A small image classifier, trained from scratch.
Training: 14600 steps, held-out accuracy 96%.
Data: trained on gratings and oriented noise at many angles and scales, 98750 training examples, 9.5 epochs.
Rows from block 2, named by matrix and row number. Rows with one number belong to one attention dimension. Each number is 128 + 32 x the weight over its row's rms, rounded and kept within 0 to 255. All counts start at 0. After the name is the row's rms in percent of the matrix's.
# q: attention query (model.blocks.2.attn.q.weight, 256x256), inputs 128-191
# k: attention key (model.blocks.2.attn.k.weight, 256x256), inputs 128-191
q.180 106 [187 110 129 135 121 137 121 127 181 115 128 116  62 199 100 208 152 159  87 137 106 113 115 136 130 103  99 105 148 115 138  83 134 153  95 170 105 166 142 141  93 120 131  82  87 158 151 118 167 127  52 132 140 133  82 157 166 185 105 152 156 145 147 163]
k.180 110 [200  96 135 111 185 125  66 115 148 129 104 175 173 169  99 110 140  86 165  87 164 203 146  86 128  63 178 164 115  97 159 122  86 120 106 130  95 129 163  71 124  50 105 126 120 176 124 117 172  80 136 123 174 130  97 140 101 139 131 143 156 141 126 140]
q.181 112 [156 132 157 132  56 168 122 111 137 127 124 121  84 102 113 177 130 166 131 135 191 158 152 125 145 149 126 122 158 140 148 178 133 121 167 144 112  91  90 138 113 117 108  85 166 131 142 140 132 125 116 104  93 167 152 200 129 129 173 152  93 158 164 150]
k.181 104 [170 151 131  84 165 125 154 110 116 130  77  89 182  86 119 157 157 177 182 160 146 147 108 144 153 105  77 139 138 147 138 140 107 146 131 179 124  63  75 177 185 143  75 138 123 120 152 151 169  69 115 167 134 146 121 154  92 116 115 160 114 193 158 120]
q.182 116 [164 165 139  84 157 141 115 128 165 186  88 127 141 148 145  92 149 110 128  92 124 162 104 169 133  98 137 113 192 101 170  92 126 126 146 158  80  67  77 113 153  90  81 123 109  75 202  73  94 123 120  99 119 107 120  85 159 158 125 176 168 105 167 126]
k.182 110 [ 97 106 131  74 149 111 104 177 160 132 121 126 128  99 114  59  74 128  90 104 179 109  69 141 122 169 121  93  86  98 137  70 118 159 103 128 115 109 162 140  64 149 138 160 170 137 111 135 191 102 105 147  87 142 144 152 165 105 122 113 175 195  95  98]
q.183 095 [ 77  90 137 103 151 111 132  98 178 135 117 138 182 136 196 150 119 202 150 190 100  84 118 171 109 123 135 124 110 132  94 179 120 115 126  79 171 124 151 168 207 177 146 113 146 125 131 122 213 104  77 147 135 144 106  67  68 114 185 126 147 120  91 123]
k.183 107 [138 128 134 159 146 167 113 145 156 123 141 158 109 140 149 104 172 140  82 153 183 140 105 112 162 160  90 113 139 135 176 135 128 140 183 111 145 146 127 162  91 106 184 128 106 119 100 114  98 149 130 127 152 170 170 129 146 197 170  97 122 126 146 173]
q.184 108 [194  90 160 188 176 157 156 137 140 139 188 104 199 204 100 122 153 178 113 165  77 148 111 127 122 133 144 116 109 180  57 170 155  97 192 165 122 128 158  77 165 122 117 141 117  62 141 133 111 155 153 106 151 111  77 238 165 142 180 130  97 108 120  57]
k.184 112 [129 129 148 145  59 142  59 132  66  79 183  88 130  85 163  70 141  96 193 116  92 134  85 122 103 100 117 142  85  89 101  26  90  89 125  74 164 108 147 133 107 132 126 104 174  95  51 195 170 168 103 149  54 153 125  84 126  86 122 150  94 163 116 128]
q.185 104 [111 101 189 166  70 130 176  97 142 144 117 102 133 124 120 135 151 173 118 118 112 148 136 163 149 185 187 172 113 107 133 128 125 134 111 120 143 164 173 156 166 112  91 121 173 168 151 112  47 147  81  97 168  88 105 107 110 127 136 122 174 120 184 113]
k.185 102 [182 113 139  86  79 132  91 112 160 116  75 147 100 113 100 121 114  86 104  99  87 182 134 159 126 112 120 101 109 144 109 155 120 116 109 188 136 155 125 122 137  97 135 134 171 128 216 158 153 130 129  84 163 104 198 121  81 109 101 127 133 112  79 165]
q.186 110 [150 146 135 134 120 161 103 108 170 116  86 166 212  72 137 167 131 102 184 122   8 104 151 108 127 179 127 103 140 156  41 205 105 154  77 176 193 118 113 131 134 112  96 144  97 128 158 141 170 110  61 135  88 110 162 141 152 142 118 114 117 124  81  90]
k.186 109 [163 109  72 159 141 145 101 133 140  86 121 115 109 148  99 115 133 101  69 125 141 168 136 165  89 186 166 119  87 130  90 130 145 149 154 142 157 196 129 161 116 130 147 167 124 117 124 133  91 179 140 132 145  94 120 169 163 147  94 195 104 125  73 109]
q.187 101 [105 164 120  96 142 136 122 116 119 182 120  81  95 142 157 126 105  94 138 137 121 172 168 137  77 108 112 166 109  96 130 120  95 164 113 177 149 168 123 134 114 134 120  74 121 136 148  69 107 101  89 148 152 143 149 148  95 161  97 134 190 155 179 137]
k.187 102 [124  59 116 131 119 123  70 133 152 125 150 159 181 150 127 107  94 152 140 114 173 153 112 177 135 132 163 137 147 103 179 163 121  72 189  81 178 138  85  91  99 147 201 134 202  70 123 143 162  83 132 149  93 120 126 123 118 147 204 119 125 106 140 150]
q.188 104 [120 127 142  98 107 113 127 107 105  88 112 129 138 148 105 167  86 136 168  98 110 105 122 108  87  99 137 125 132  99 104 127 173 146 141 150 168 125 175  69  99 132 122 101 127 136 157  51 170 124 126 113 155 112 128  70 144 126 119 123  81 180  59  86]
k.188 099 [122 111 133 148 142 121 114  79  98 113 140 158 117 100 134 108 152 139 196 182  75 122  95 102 141 101 138 106 151 149  82 131 162 117  87  76 152 158  62 142  83 136 102  95  89 117  83 189 147 106 104  78 163 109  93 136 171  98 184 122 120  78 112 188]
q.189 108 [168  68  69 132 150 131 112 104 198  91 127  98 141 147 109 161 117 130 134 109 149 116 114 161  85 159 173 166 169 144 169 180 133 177  76 117 151 139 141 161  81 141 125 106 134 138  95 132 128 122  99 145 140 132 128 133 130 190 121 113 132 153 121 123]
k.189 111 [ 55  85 221 180 111 125 173 126  82 158  95  75 124 100  29 128 126 119 138 139 125 144 154  65 164  63 105 126 133 146 137 149 138 136 111 108 117 193 143 144  65 101 143  82 126 124 132 133 139 136 103 172 105 157 115 146 165  94 116 102 137  86 135 109]
q.190 104 [ 66 173  87 149  73 111 139 126  53 162 159 148 133  54 176 151  94 142 160  45 134 143  95 131 127  95 125 100 131 118  73 204 122 108 202 108  81 125 108 128  95 124 108 117 142 136 203 120 180 134 176 158 120 110  91  91 111 156 158 158 132 189 189 126]
k.190 108 [144  96 104  81 106 127  91 154 141 141 162 144 100 113 168 208 132  89 134 133 126 112 116 119 168 153 119  78 106 143 110 169  94 187  83 119  66 144 147 115 104  96 119 172 123 140 101 147  66 135 114 163 209 146 141 102  79 130 160 136 103 128 137 162]
q.191 107 [147 158 147 128 108 115 148 151 105 124 155 110 128 117 114 190 118 134 173 132 114 170 144 140 113  48 173 149 140 109  97  35 109 110  94 157 130  90 143 128 100 135 148 110 107 156 140 137 135  72 115 108 187 132 154 147 129 164 114 116 128 131 127  91]
k.191 109 [127 162 101 114 116 133 157 134 113 152 137 202 109 153 180 128 159 137 119 117 147 149  88 117 179 151 118 185 169 218 124 133  87 141 133 152 163 122 145 176 142 135 133 123  89 138 115 134 120 140 107  89  98 152 133  97 186 112  93  96 153 125 129 133]
q.192 091 [ 48 100 159 108 127 132 119  89 139 192 108  80 111  76 144 127 144 122 191 162  73 135 116 130 117  98 209  88 153  96 162  64 151 136  88 145  68  93 129 127 177 179 104 101 196 123 134  85  45 147 122 101 128 110  76  63 119 137 142  92 160 141 181 156]
k.192 090 [134 118 156 168 108 142 117 121 119 105 104 112 175  98 146 124 174 198  83 123 121  71 121 140 138 115 130 138 101 131 103 176 131 141 173 130  99 139  94 110 134  77 126 149 148 148 109 170  96  60  93  99 124 108 111  51 117 136 116 108 104 146 145 157]
q.193 105 [132  72 151 104  75 119 119 113 121 169 167 140 146 126 163 192 166  98 203 157 144 114  84 122 125  98 141 139 135 159  43 140 148 172 128 140 161 119 165 179 120 103 118 126 176  91  83  73 144 108  74 135 140 113 124 123 113  97 110  81 119 139 143 111]
k.193 101 [145 147 105 108 118  93 139 175 160 134 161 148 125  98 127 134 157 123 164 153 150 144 131 124  97 106 127 154  84 124 100 166 124 149  56 172 114 102 135 135 121 183 135 115 149  99 119 133 134 138 168 173 128  76 116 169 221 106 137 171 129 170  68 136]
q.194 095 [106 168 129 156 172 129 109  81 118 123 133 152 115 158  84 130 141  94 180 143  99 157  74 104 122  80 132 110 139 139 129 147 198  81 125 124 114 119 173  89 135 156 113 114 121  55  90  54 128 178 121 117  92 154  91 113 132 151  81 120 167 102 115 110]
k.194 096 [103  99 105 129 150 162 119 129 103  70 157 163 148  98 150 104  80  89  82 164 141  83  91 112 155 155 100 126 200 112  77 162 158 130 114 162 131 116 130  62 166  94 143 118 165 151 149 129 159  69 101 121  81 164  94 123 173 139 100 105 121 152  71 139]
q.195 094 [116 154 109  96 177 142 144 117 125 112 101 150 151 169 173 135 125  87 174 103 126 142  21 131 203 164 138 124 123  95 113 126 110 178 128 118 138 152 156 134 120 168 155 111 140 120  98 145 149 204  96  94 125 149 108 113 155 127 111 112 126 149 151 126]
k.195 095 [147 138  83 134 111 100 186 188 102 100  97 148 126 193 170 127 128 125 142 105 113 107  91 128 255 116  70 162 118 119 151 132 123 114 102 124 121  94 197  95 179 194 100 171 166 141 110 168  97  98 135 148 189 155 111  74 191 132 166 144 146 134  85 108]
q.196 102 [107 155 105 133 124 161 126 107  86 133 185 167 181 181  95  99 142 126  76 150  84  96 141 101 186 141 246 127  98  91 113 111 111 118 114 118 138 123 109 101  87  85 148 139 141 129 135 166 147 116 113 127 129 165  79 135 127  88 141 129 116 106 151 128]
k.196 096 [163 167 111 117 132 102 188  91 102  91 115 115 117 105 142 102  65 124 136 137 165 175 145 109 186  67 119  99 131 115  70 128 116 180 153 101 189  73 143 100 120  95 167 156 144 126 120 144 114 153 119 130 107 151 148 114 134  89 110 161  69 160 102 153]
q.197 098 [ 43 140 122 152 101  96 182  52 122 122 124 160  71 152  99 164  88 164 121  80 106  99 106 100 167 135 140 170  95 110 157 154 126  70 119 112  87 188 132 122 141 110  88 145 103 143 162 161 183  65 174 120 150 107 136 113  98 112 120 127 121 121 140  72]
k.197 098 [136 139 126 141 146 168  62 172 143 172 143 107 142 147 179 177 172 139 101 123 114 116 120 120 150 123 166 136 141 200 100 148 144 131 122 106 156 170 191  67 123 124  93  73 125 126 117 142 167 143  96  91 107 130 123 171 116  93 117  97  89 117 153 178]
q.198 099 [ 95 126  98 141 134 175 104  81 127 118 125 125 104  61 120  75 182 154 156 192 151 142 161  89 217 140 168 130 129 119 102 100 141 117 136 209 121  74 136 153  77  95 129 179 134  96 172 108 134 168  96 155 137 153 122 126  81 162 121 123 106 166 115 144]
k.198 099 [123  85 195 115 163 138 133 135 139 170 138  55  93  96 112  87 158 134 117 144 173 128 121 104 177 187 164  86 128 106 126 120 106 129  96 160 197 106 128  98 135 126 118 159 107 138 125  73 118  74 161 136 149 148  82  58  41 115 100 126 107 159 130 135]
q.199 097 [195 112 124 131  89 133 115  78 152 205 143  98 167 159 118 134 171 167 108 177 182 107 122 113 139  73 197 148 126 146 189 127 142 132  84 163 139  95 164 111 154 124 130 133 114 105 142 105 105 109 115 170 133 126 140 145 174 113 141  99 104 135  79  94]
k.199 098 [ 95 128 111 141 199 152 133 114 113 204 116  98 132 133 141 118  97 149 140 116  89  80  91 147 167 158 161 149 160 121 116 109 140 181  61 138 139 119  58  89 172  87 105 132 143 123 120  88  79 121 136 127  83 166 105 139 170 138 133 120  84 138 101 110]
q.200 108 [138  81 116 148 159 111 152 168 174 125  95  99 225 141 189 137 146 135 166 130 132 124 118 135 140  78 118  55 147 173 151 101  91 113 166  98 102 154 158 162 132 108 142 126 147 117 163 190 114  93  96 128 167 127 150 134  91  87  92  95 141 131 101 108]
k.200 114 [126 113 121 121 128 147 162  90 166 172 132 178 182 136 123 118 127 145 119 151 113 195  72 131 184  73  87 148  95 174 155 136 159 148 103 135 122 178 112 176  91 105 100 140 139 111 140 152 101 116 196 166 131 141 194 112 115  89 161 178 112 143 163 172]
q.201 102 [ 99  94 140 141 158 121 136 154 112 167 148 134  90  94 114 129 117 117  55 105 135 101  89 133 133 129 129 152 138 170  88 117  76  97 165 156 184 105 138  86 157 119 100 215 154  72 147 121 125 118 119  62 120 175 104 157 153 169 135 138  74 137  92 130]
k.201 100 [118 146 142 143 153  98 105  90 186 124 146 128 138  98 123 134 142 154  68 152  79  92 114 160  85 103 119 152 126 121 138 153  72 161 100  97 127 107 128  90 111  62 127 104 124  89  89 126 163 158 105 176 111 116 101  82 165 182  97 124  47 152 149 134]
q.202 096 [101 179 125 102 136 136 122 165 143 141  97 168 113  96 174  87  82  91 106 163 126 118 131 146 146  69  84  98 148 124 145 105 147 168  90  75 131 170 117 151 123 111 158 153  78 133 121 195 109 141 106 162 135 153 107 158 163 178 132 146 146 131 161  91]
k.202 095 [140 109 169 129  79 197 107 103 194 110 117 117 114 176 158 102 155 144  59 126 155 122 167 114 146 112  74  96 151 140 121 106 141 119 198 142 127 114 118 138 198 112 152 178  63 108  94 183 136  62 116 147 129  75  88  62 116 183  95 121 153 128 125  91]
q.203 106 [132 134 186  99 151 114 108 117 139 147 155  83 174 147 118 123 107  90 112 169 107 124 198  78 155 112 133 116 157 124 119 145 142  94 130 139 136 124 158 143 150  93 107 155 128 104  57 195 161 178 135  74  90 152 117 123 116 108  83 143 100 128 125  80]
k.203 102 [172 108  74 110 169  85 196 138   0 110 121 119 151 142 137 134  43 153 133 174 103 155 131  69 152 151 170 105 107 142 146 138 140 121 186 117 173  75  94 139 135 168 142 125 127 136 133 129 138  91 119 139 121 176 132 117  74 115 179 161  80 142 118 146]
q.204 102 [ 74  81 180 148 157 135 141 141 122 166  73  60 195 108 127 204 139 138 128  65  99  78 149 152 132 104  69  84  91 114 110 121  88 138 175 123 166 102 127 113 131 106 103  89 149  76  99 112  94 124 142  67 178 113  84 112 148 159 131 204  88 114 149 111]
k.204 100 [154 124 113 202  56 121 149 119 147 158 104 138  85 136 102  67 141 187 151  96 148 140  96  87 110 137 169 135 111  96 150 166 126 173 237 152 115  78 106 152 119 156  86 128  86 139 198  74 137  96 112 185 122 167 121 163  95 173 195  80 141 185 124 114]
q.205 101 [113 124 111  77 143 148 155 100 121 173 169 103 130 173 172 159 150 141 205 129 112 134 104 119 107 125 121  94  88 149 154  88 113 142 132 159 115 139  99 153 115  88 123 128 123 102 136 141 184 130 118 128 205 161  83 115  79 151 127  80  86  97 190 163]
k.205 100 [120  87 127 161 123 101 123 134 109  98  95 176 140 122  93 135 129  87 197 135 182 203 132 141 188 105 127 134 149 130 153 208 170 129 127 153 115 175 179 151 154  96 133 109 174 146  91 183 110 115 170 123 158 108 123  66 135 134 126  91 124 118  67  83]
q.206 094 [119 132 119 167 102 168  97 155 135 121 121  95 140 124 126 115 133 160 111 188 135 119  93 143 116 109 172  80 127 136 148 157 128  92 175 120 114  83  96 167  85  95 125 147 170 100 124 170 171 171 169 110 165 120 121 146 139  77 164 134 121 117 100 125]
k.206 090 [ 51  72 136 128 124 109  79 123 144 110 138 126 175 109 168  64 191 137 129 128 107  93 140  54  97 114 141 189 175 122 120 164 118 148 115 174 129 166  61 160 130 124 146 212 139 132  94  91 181 105 155 111 141 144 113  76  85 146 107 113  94 141  81  81]
q.207 097 [146 152 128 131 117 141 131 118 133 157 168 129  96  98 121 155 136 115 162  68 115 188 154 118 176 150 160 170 100  19 133 137 124  90 167 159  79 100 165 167 135 155 137 156 180 129 136 136 177 158 122 118  98 151 142 145 137  60  79 127 139 177 118 135]
k.207 092 [ 91  71 154 109 117 133 107 123 152 138 138  96 108 160 134 141 134  72 160  82 116  88 118 164 159 106 102 144 138  79 108 135 167 122 122 125  86  97 113 119 131 130 150 126 164 160  84 104 169 129 131 170 120 128  93  76 110 132 108 204 104  60 201 141]
q.208 099 [125 112  91 195 115 149  93  70 121 121 186 135 149 120 117 160 189 133  81  75 148 173 126 139  71 133 164  89  77 106 106 142 145 144 160 149 146 125 141 150 131 153 102 144  66  84  99 122 158 145  42 101  63 174 142 144 158 122 156 142 126 106 128 142]
k.208 107 [115  98 105 105 148 123 116 130  83 123 140 101 135 135 108 128 105 162 147 138 126 195 121 146 120 102 151 131 140 132 104 179 181 149 130 185 189 107 184 140 107  66 130 152 153 121 188 157  92 121 194 152 197  95 180 165  98  92 143 149 134 114 142 157]
q.209 093 [143 136 107 166 142 141 111  96 153 148  46 139 160 155 113 160 163 143 102 111 148 142 105 169  67 141 122  26 104 118 137 101 149  92 153 118 174 118 127 132 154 101  91 134 118 136 198 154 116 102 180 179 131 142 117 210 107 117 141 115  99 134  69  99]
k.209 098 [124 112 128  87  52 107 181 139  99 163  42 101 117 103 181 112 105  96 170 127 141 118 137 126 136 138 148 103 119 121 156 128 141 136 103  94 135  84 133 103 139 116 134 140 148 165 154 149 118 163 166 102 117 155 122 175 145  90  90 170 106 127 103 161]
q.210 095 [107 107 211 129  71 129 145 124 110 155 132 140 128 114 122 102 132  75 153 101  99 125 114 211 122 122  88 111  77 170 143  96 106 115 121  97 133 105 103 151 118 128  72  95 159 112 156  97 144 141 149  92  91 153 115 157 186 116 128 141 110 150 166 163]
k.210 091 [107  94 162 104  99 162  92  99 136 115 123 115  83  91 120 125 119 125 123 142 101  90 147 138 123 188 132 122 157 172 119 162 100 149 138 155 100  38  98  71 104  93  98 135 202  93  77 118 119 147 114 168 145 122 111 112  83 162  75  77 114 171 109  62]
q.211 092 [ 71 130 141 148 161 223 101 115 135 109 176 152 179 116 151 107 114 148 152  51 104 163 145 135 128  89 167 163  90 139 169  95 119 110 207 104 145 102 138 114 113 148 107  97 147 129 122 109  83 168 161  46  80 116 161 196 172  87 146 132 154 163 189 126]
k.211 092 [ 75 117 125 142 151 138  81  79  47 114 139 116 107  91 142 212 161  92 156 128 160  94 151 167 159 153  89 195 178 127  89 189  53 162 136 148 134 115 124 126 144  98 139 180 128 140 178 146 132 144  57 111  75 156  74 129 166 145 123 136 118  95 122 135]
q.212 099 [121 136  63 115 129 135 100 115 143 142 113 151  98 123 130 102 105  70 166 115  71 156 135 127 170 171 150 170 169 170 117 169 123 153 118 161 180 126 176 138 115 165 115 144 137 144 156 164 212  86 163 126 121  58  86 194 113 135 101 119 171 142 107 141]
k.212 100 [ 47 106 126  97  85 183 140 149 167 149 172  92  43  62 204 122 159 102 129 109 115  99 154 138 146 102 144 105 131 152 107 192 115  86 132 101 211 178 119 136 123 176 138 106  93  96 165 144 156 101 128 155 109  89  88 166 102 163 147 179 117 128 155 140]
q.213 098 [117 138 143  92 132 113 117 120  98 199 157 146 179  90 115 158 106 117 133 118 126 108 195 160  91 129 182 132 175  98 115  68  98 109 179  71 134 106 106 134 136 135 196 114 211 129  98 178 190 128 154  86 141 160 165 131 149 114 116  86 113  90 137 175]
k.213 099 [153 102 124 163 121  77 141 156 125 128 109  95 119 167 114 116 144 140  86 122 163 142 143  78 142 136 124 170 120 108  66 115 109 191 201  87 124  82 121 150  84 141 171  96 138 125 106 113 190 135 101 190 114  87 163 106 121  88 121  96 123 153 119 154]
q.214 096 [116 121 112 163 164 104 160 178 100 167 139 144 147 101 183 162 138 144 112 105 203 166  79 156  80 141 138  56 184 134 155 159 166 120  79 131 145 163 137 129  99 134 129 140 198  98 141  84 109 145 125 133 138  90 129 122  66 100 113 131 166 132 132  86]
k.214 097 [137 131 137 159 167 112 119 166  33 153  68 187 142 135 125 172 113 118  96 145 136 147  81  91 131  94 174  97 100 138 159 116 114 104 197 121 133 130 115  86  84 130 101 132 106 113  76 112 145 148 112 125  78 131 152  66 113 132 125 127 104  90 181 139]
q.215 098 [125  90 112 131 116 114  72  90 160 114 164 111 152 154 137 132 114 114  24 109 173 166 180 126 189 189  74 124 128  97 174  75 117 131 127  92 148  87 113 119 134 103 137 126 120 143 160 148 188  94 111 122 107 158 130 125 118 115 130  81 142  90 112 146]
k.215 094 [122 171 106  92 122  66 104 115  84 164 172 162 158 149 105 175  64 114 114 114 109 109 103 143 145 120 111  83 126 136 101 104 111 177 132 100 119 169 107 124 172 153  48 116 121 143 135 127 114 135 129 238 134 126 166 140 137  73  59 116 162 170  85 146]
q.216 107 [ 80 185 212 123  98 114 107  80 110 127 113  73  99 157  50 115 118 130 108 128  84 136 142 152 126 112 143 160 137  83  86 123 104 139 162  86 162 176 129 130  97 152 129 155 123 100  67 148 192 181 133 145 116 137 106 114  98 122 127 118  39  84 127 163]
k.216 102 [179 125 111  92 170  85 188 227 119  95  81 163 149  89  91 156  94 125 163 135 158 104 163 130 171 151 169 128 149 130 142 132 134 166 160 121 156 136 142 152 133 126  89  64 105 118 126 106 181 124 112 104 141 168 112  91 129 155 161  76 143 166  58 114]
q.217 096 [103  66 114  83 151 126 129 130 172 125 179 102  84 121 113 148 185 149 136 217 127 113 156  93 106 123  86 112 135 123  99 137 122 102 143 139 102 124 109 104  74 128 204  96 123  82 201  60  87  83 180 116 184  75 108  69  79 123 110 114 109 103 154 142]
k.217 093 [170 158  75 160  98 107 104 103 156 126 112  99 119 145 118 155 122 116 116 109 175 180 109 108 100 143 146  78  93 131 162 131 128 102 124 166 156 140 156 155 140 128 142 171  88 105 167  58 135 127 131 137 106 139 122 118 118 154 125 124 152 100 149 158]
q.218 093 [ 89 157 127 136 133 164 112 201 124  74  78 133 100 127 143 149 122 167 146 141  99  49 152  87  95 181  92 111  87  81 157 165 134 127 193  98  98 114 126 154 111 160 111 122 105  72 137  82 130 141 202 123 194  61  99 173 142 137 152 123 121 157 105 132]
k.218 094 [128 146 139 150  91 115 172 132 132 141  99 102 115 170 154 132 224  86 121 125 138 126  36 114 162 135 111 123 181  83 158 174  98 104 148 233 206 123 147 144  92 172  32  90 162 142 114 112 125 176 113 134 158 170 123 140 135 167 116 180 143 125 123 142]
q.219 099 [119 152  79 189 176 171 138 190 141  84 147 104  94 124  81 167 112 163 147  94 189 141  97 165 134 135  75 174  98 111 178 143  86 125 169 133 159  98 112 139 119 127 131 171 146 131  80 156 195 120 148 140 127 113 137 147 107 219  98  90 133 157 159  89]
k.219 103 [155 174 110 177  99 164  74 111 153  85 130  92 134 148 113 147 137 146 169 117 114 157  93 124 205  68 129 168 117 114 103  88  95 146 122  90 168 189 114 151  86 122 157 123 132 104 136 121 137 165  86 142 157 139 168  89  97 113  95 121 131 106 180 164]
q.220 104 [172 161 177 111  99 154 105  96 126  92 144  91 149  96  88 115 114 142 211 107 117 101  54 111  89 107 111 138 178 136 131 160 159  61 108 106 160 126 150 153  94 180 140 140 148 147 163  93 125 137  99 147  96 163 159 103 104 141 147 144 181 127  85 138]
k.220 102 [ 61 121 143 111 191 174 123 100 143  97 180  84 190 107 117 151 140 109 141  84  98 104  84 145 145 117 131 161 176 130 144 122 161 101 114 158  93 170 134 149 174  94 146 107 176  69 133  92 125 107  97 110 134 122  96 193 103  84 148 103 137 126 143 129]
q.221 096 [112 158  95 109 109 153 123 192 104 112  83 157 122 133  73 126 144 115 172 106 105 119 130 124 166 143 132 107 114 108 113 158 126 139 116  91 175 218 104 114 113 131 193 105  87  74 147 113 158 119  87 161 177 106  71  49 149 120  64  69  98 127 138 106]
k.221 103 [111 134 112 137  96 155 165 151 146 151 144 144 106 161  93 121  96 132 163 116 190 179 168 104 125 128  97  78 147 161 142 126 155 126  90 113 111 155 165 127 165 133  84  67 125 103 115  82 117  85 137 151 127 151 133 114 121 120 127 170 114  91 113  93]
q.222 087 [134 140  92 131 179 129 117  89 151  92 155 161 122 126 120  92  92  98 112 117 146 201 155 126 101 122 171 132 153 101 198  68 124  71 150 129 142 141  70 141  99  93 136 112 129 107  94 157 153  73 152 147 104 120 112  59 138  88 150 137 181 111 134 169]
k.222 089 [116  76 123 120 173 135 112 121 169 157 162 111 152  86  88 123 123  96 138 156 117  46 123 144 145 134 108 132 123 132  97 150 168  94 110 109 134 144  97 101 178  83 139 123 123  89  76 143  95 143  97 108 104 129 155 102  68 126  41 138 109 166 142 123]
q.223 096 [ 74 117 153 104 144 111 100 159 179 162 103  74  95 110 123  90 106 138 137 168 117 157 183 114 103 150 111 136 100 141 137  83 123 101  49  88 117 144 136  78 123 102 171 171 116 127 161 154 161 148 118 142 133 159 148 146 125 132 112  91 156 161 170  93]
k.223 097 [139 165 144  70  69 138 159 144 157 143 110 139 127 138 122 124  96 100 170 119 157 163  65 129 163 174  97  93 145 111 128 108 147 121 130  90 101 130 146  43 118 143 107  98 103 153 138 116 142 154  69 149 174 110 121  98 126  90 146 155 127 152 136  93]
q.224 093 [151 185 159  93 126 135  88 153  91  87 143 107 125  96 161 139 125 153 104 147 116 141 120  80 239 130 138 119 127  85 129 104 152 111 176 158 139 157 138 146  91 124 112 153  93 102 102 113  73 140 147 180 119 131 163 162 143 147 132 164 168 137 127 149]
k.224 091 [153 106 144  95 132 105 114  93 178 123 144 117 179 125 159  83 158  75 107 179  87 133 120  67 172 152 124 185 125 105 177 133 108 119 151 111 107  66 143 120 134 157 128 158 107 137 155 147 155 119 117  97 169  75  63 136 169 182 149 153 170 129  80 104]
q.225 092 [156 125  81 162  96 106  82 130 138 112 122 110 167 122 147 129 157 137 117 120 169 131 105 102 152 125 143  80  96 111 179 167 148 124  54 128 119 162  98 122  82 132  88 144 121 110 116 202 140  71 168  99 117  91 103 161 125 169  89 135 108 115 141 158]
k.225 106 [152 133 119 171 101 121  93 149 183 178 122 139 133 158 148 168 211 165 114 114 126 146 203  99 196 166 112 140  48  91  78  99 186  79  83  99 107 108 176 113 209 123 190  88 152 128 153 126 151  64 186  90 133 157 160 162  81 141  81  77 179  94 103 130]
q.226 103 [200 120 106 126 141 130 156 151 127 119 153  84  75 107 151 146 145 107  92 148 103 132 146 104 147 113 147 113 104 145 126  99  68 108  98 171 143  69  87 114 148 151 108 132 144  61 122 184 123 138 169 141 138 139  78  69  99 162 107 182 129  75 139 151]
k.226 094 [145  98 125 153 118 139 103 147 121 184 157 106 121 142 135 123 100 121 153 131 142 135 155 100 123 185  93 180 157  94 112  65 144 129  83 106 101 119 143  68  95 120  90 131  86 115 135 186 124 121  88 121 106 181 122  69 136 165  70  80 146 108  80  92]
q.227 099 [116 167  74 130 146 183 149  87 195 137 149 121  82 119 177 122 115 194 207 147 114 151 159 164 131 145 138  80 110 137 144 121 117 122 114 136 164 114 121 130 103 139 113 104 109 170 135 159 151 140 123 135 157 128 127  92 114  59 130 147 146 116 164  90]
k.227 095 [ 87 193 115 110 147  86 187  91  44  37 144 111 156 122 174 169  94 145 129 179 143 133 101 179  78 103  90 116 148 156 135 149 147 155  94 156 120 129 112  97 160  52 133 118 103 162 150 184 110 128  77 104 125 148 172 130 136 125 141 118  77 133 138 190]
q.228 103 [154 126 117 153 120 143 113  83  93 155 151 164  64 113 135 135 156 139 141 189 140  90 197 210  97 145 121 131 141 114  55 182 165 145 136 114  62 182  92 139 134 213 174 131 148 120 131 133  99 139 103 171 123 161 185 128 155 100 178  72 105 110 118 162]
k.228 098 [106 104 126  79 167  88 173  56 114 117  64 121  99 123 107 106  60  67 113 120 122  80  86 124  94 124 173 114 104 105 107 139 139  97 144 124 131 141 140 167 134  86 143 125  95 120  94 102  79 137  51 111 147 112  90 181 147 171 106 135  69  81 161  79]
q.229 089 [157 159  76 146 160 135 150  96  83 174 126 121 170 105 117 136 141 121 114 124 146 160 135 120 127 125 166 138 152 118 168  88 102 136 167 121  44 136 160 177 141 197 159 168 130 158 159 117  77 164 104  94  97 108 102 161  99 125 119 192  95 123 113 146]
k.229 087 [116  84  93 117 129 118  62  86 101 119 178 163 160 166 196  94 139  99  92 183 175 150 102 159 191 156 156 187 106 127 109 146 148 146 110 147  65 102 131  96  10 106  84 113 131 100  98 126 141 130 148 139 119 137 128  92 117 121 116 126 101 146 140 159]
q.230 100 [206 136 104 134 112 121 148 144  99 151 134 155 124 153 147 139  86 138 157 134 194 137 129 144 108 111 120 156 170 174  55 126 123 129  75 196 138 134 118 128  93 135 143 149 152  65 125 146  67  52 134  87 219 138 119 117  96 145 108 114 126 133 105 150]
k.230 098 [141 109  37 156 161 166 167 172 148 113 141 221 138  81 109 106 169 102 101 109 129 121 137 120 166 146 131 109 143 157  88  86 127 104 134 121  66 145 142  81  96 131 135  99  64 144 110  88 135 144 151 116  99 170 164  86 164 173  76 174 143 141 100 133]
q.231 094 [ 92 130 116 181 169 105 152 142 135 100  61 110  77  27 115 188 108 163 201 132 142 125 115 109 107 108 163 107 149 164  57 120 113  96 130 138 108 182 179 117  98  99 110 131 108 152 141  96 148  80 141 132  90 150 174 130  72 120 164 135  71 102 145  83]
k.231 094 [193  94 108 181  69 151 214 181  56 139 173 134 167  66 146  69 133 108 136 158 165  87 154 115 125 153 133 165 160 127 119 172 129  80 123 144  94 193 163 108 130  86 126 159 156 176  64 162 174 184 153 140 142 149  99  92 128 121 159 144  69 195 194 172]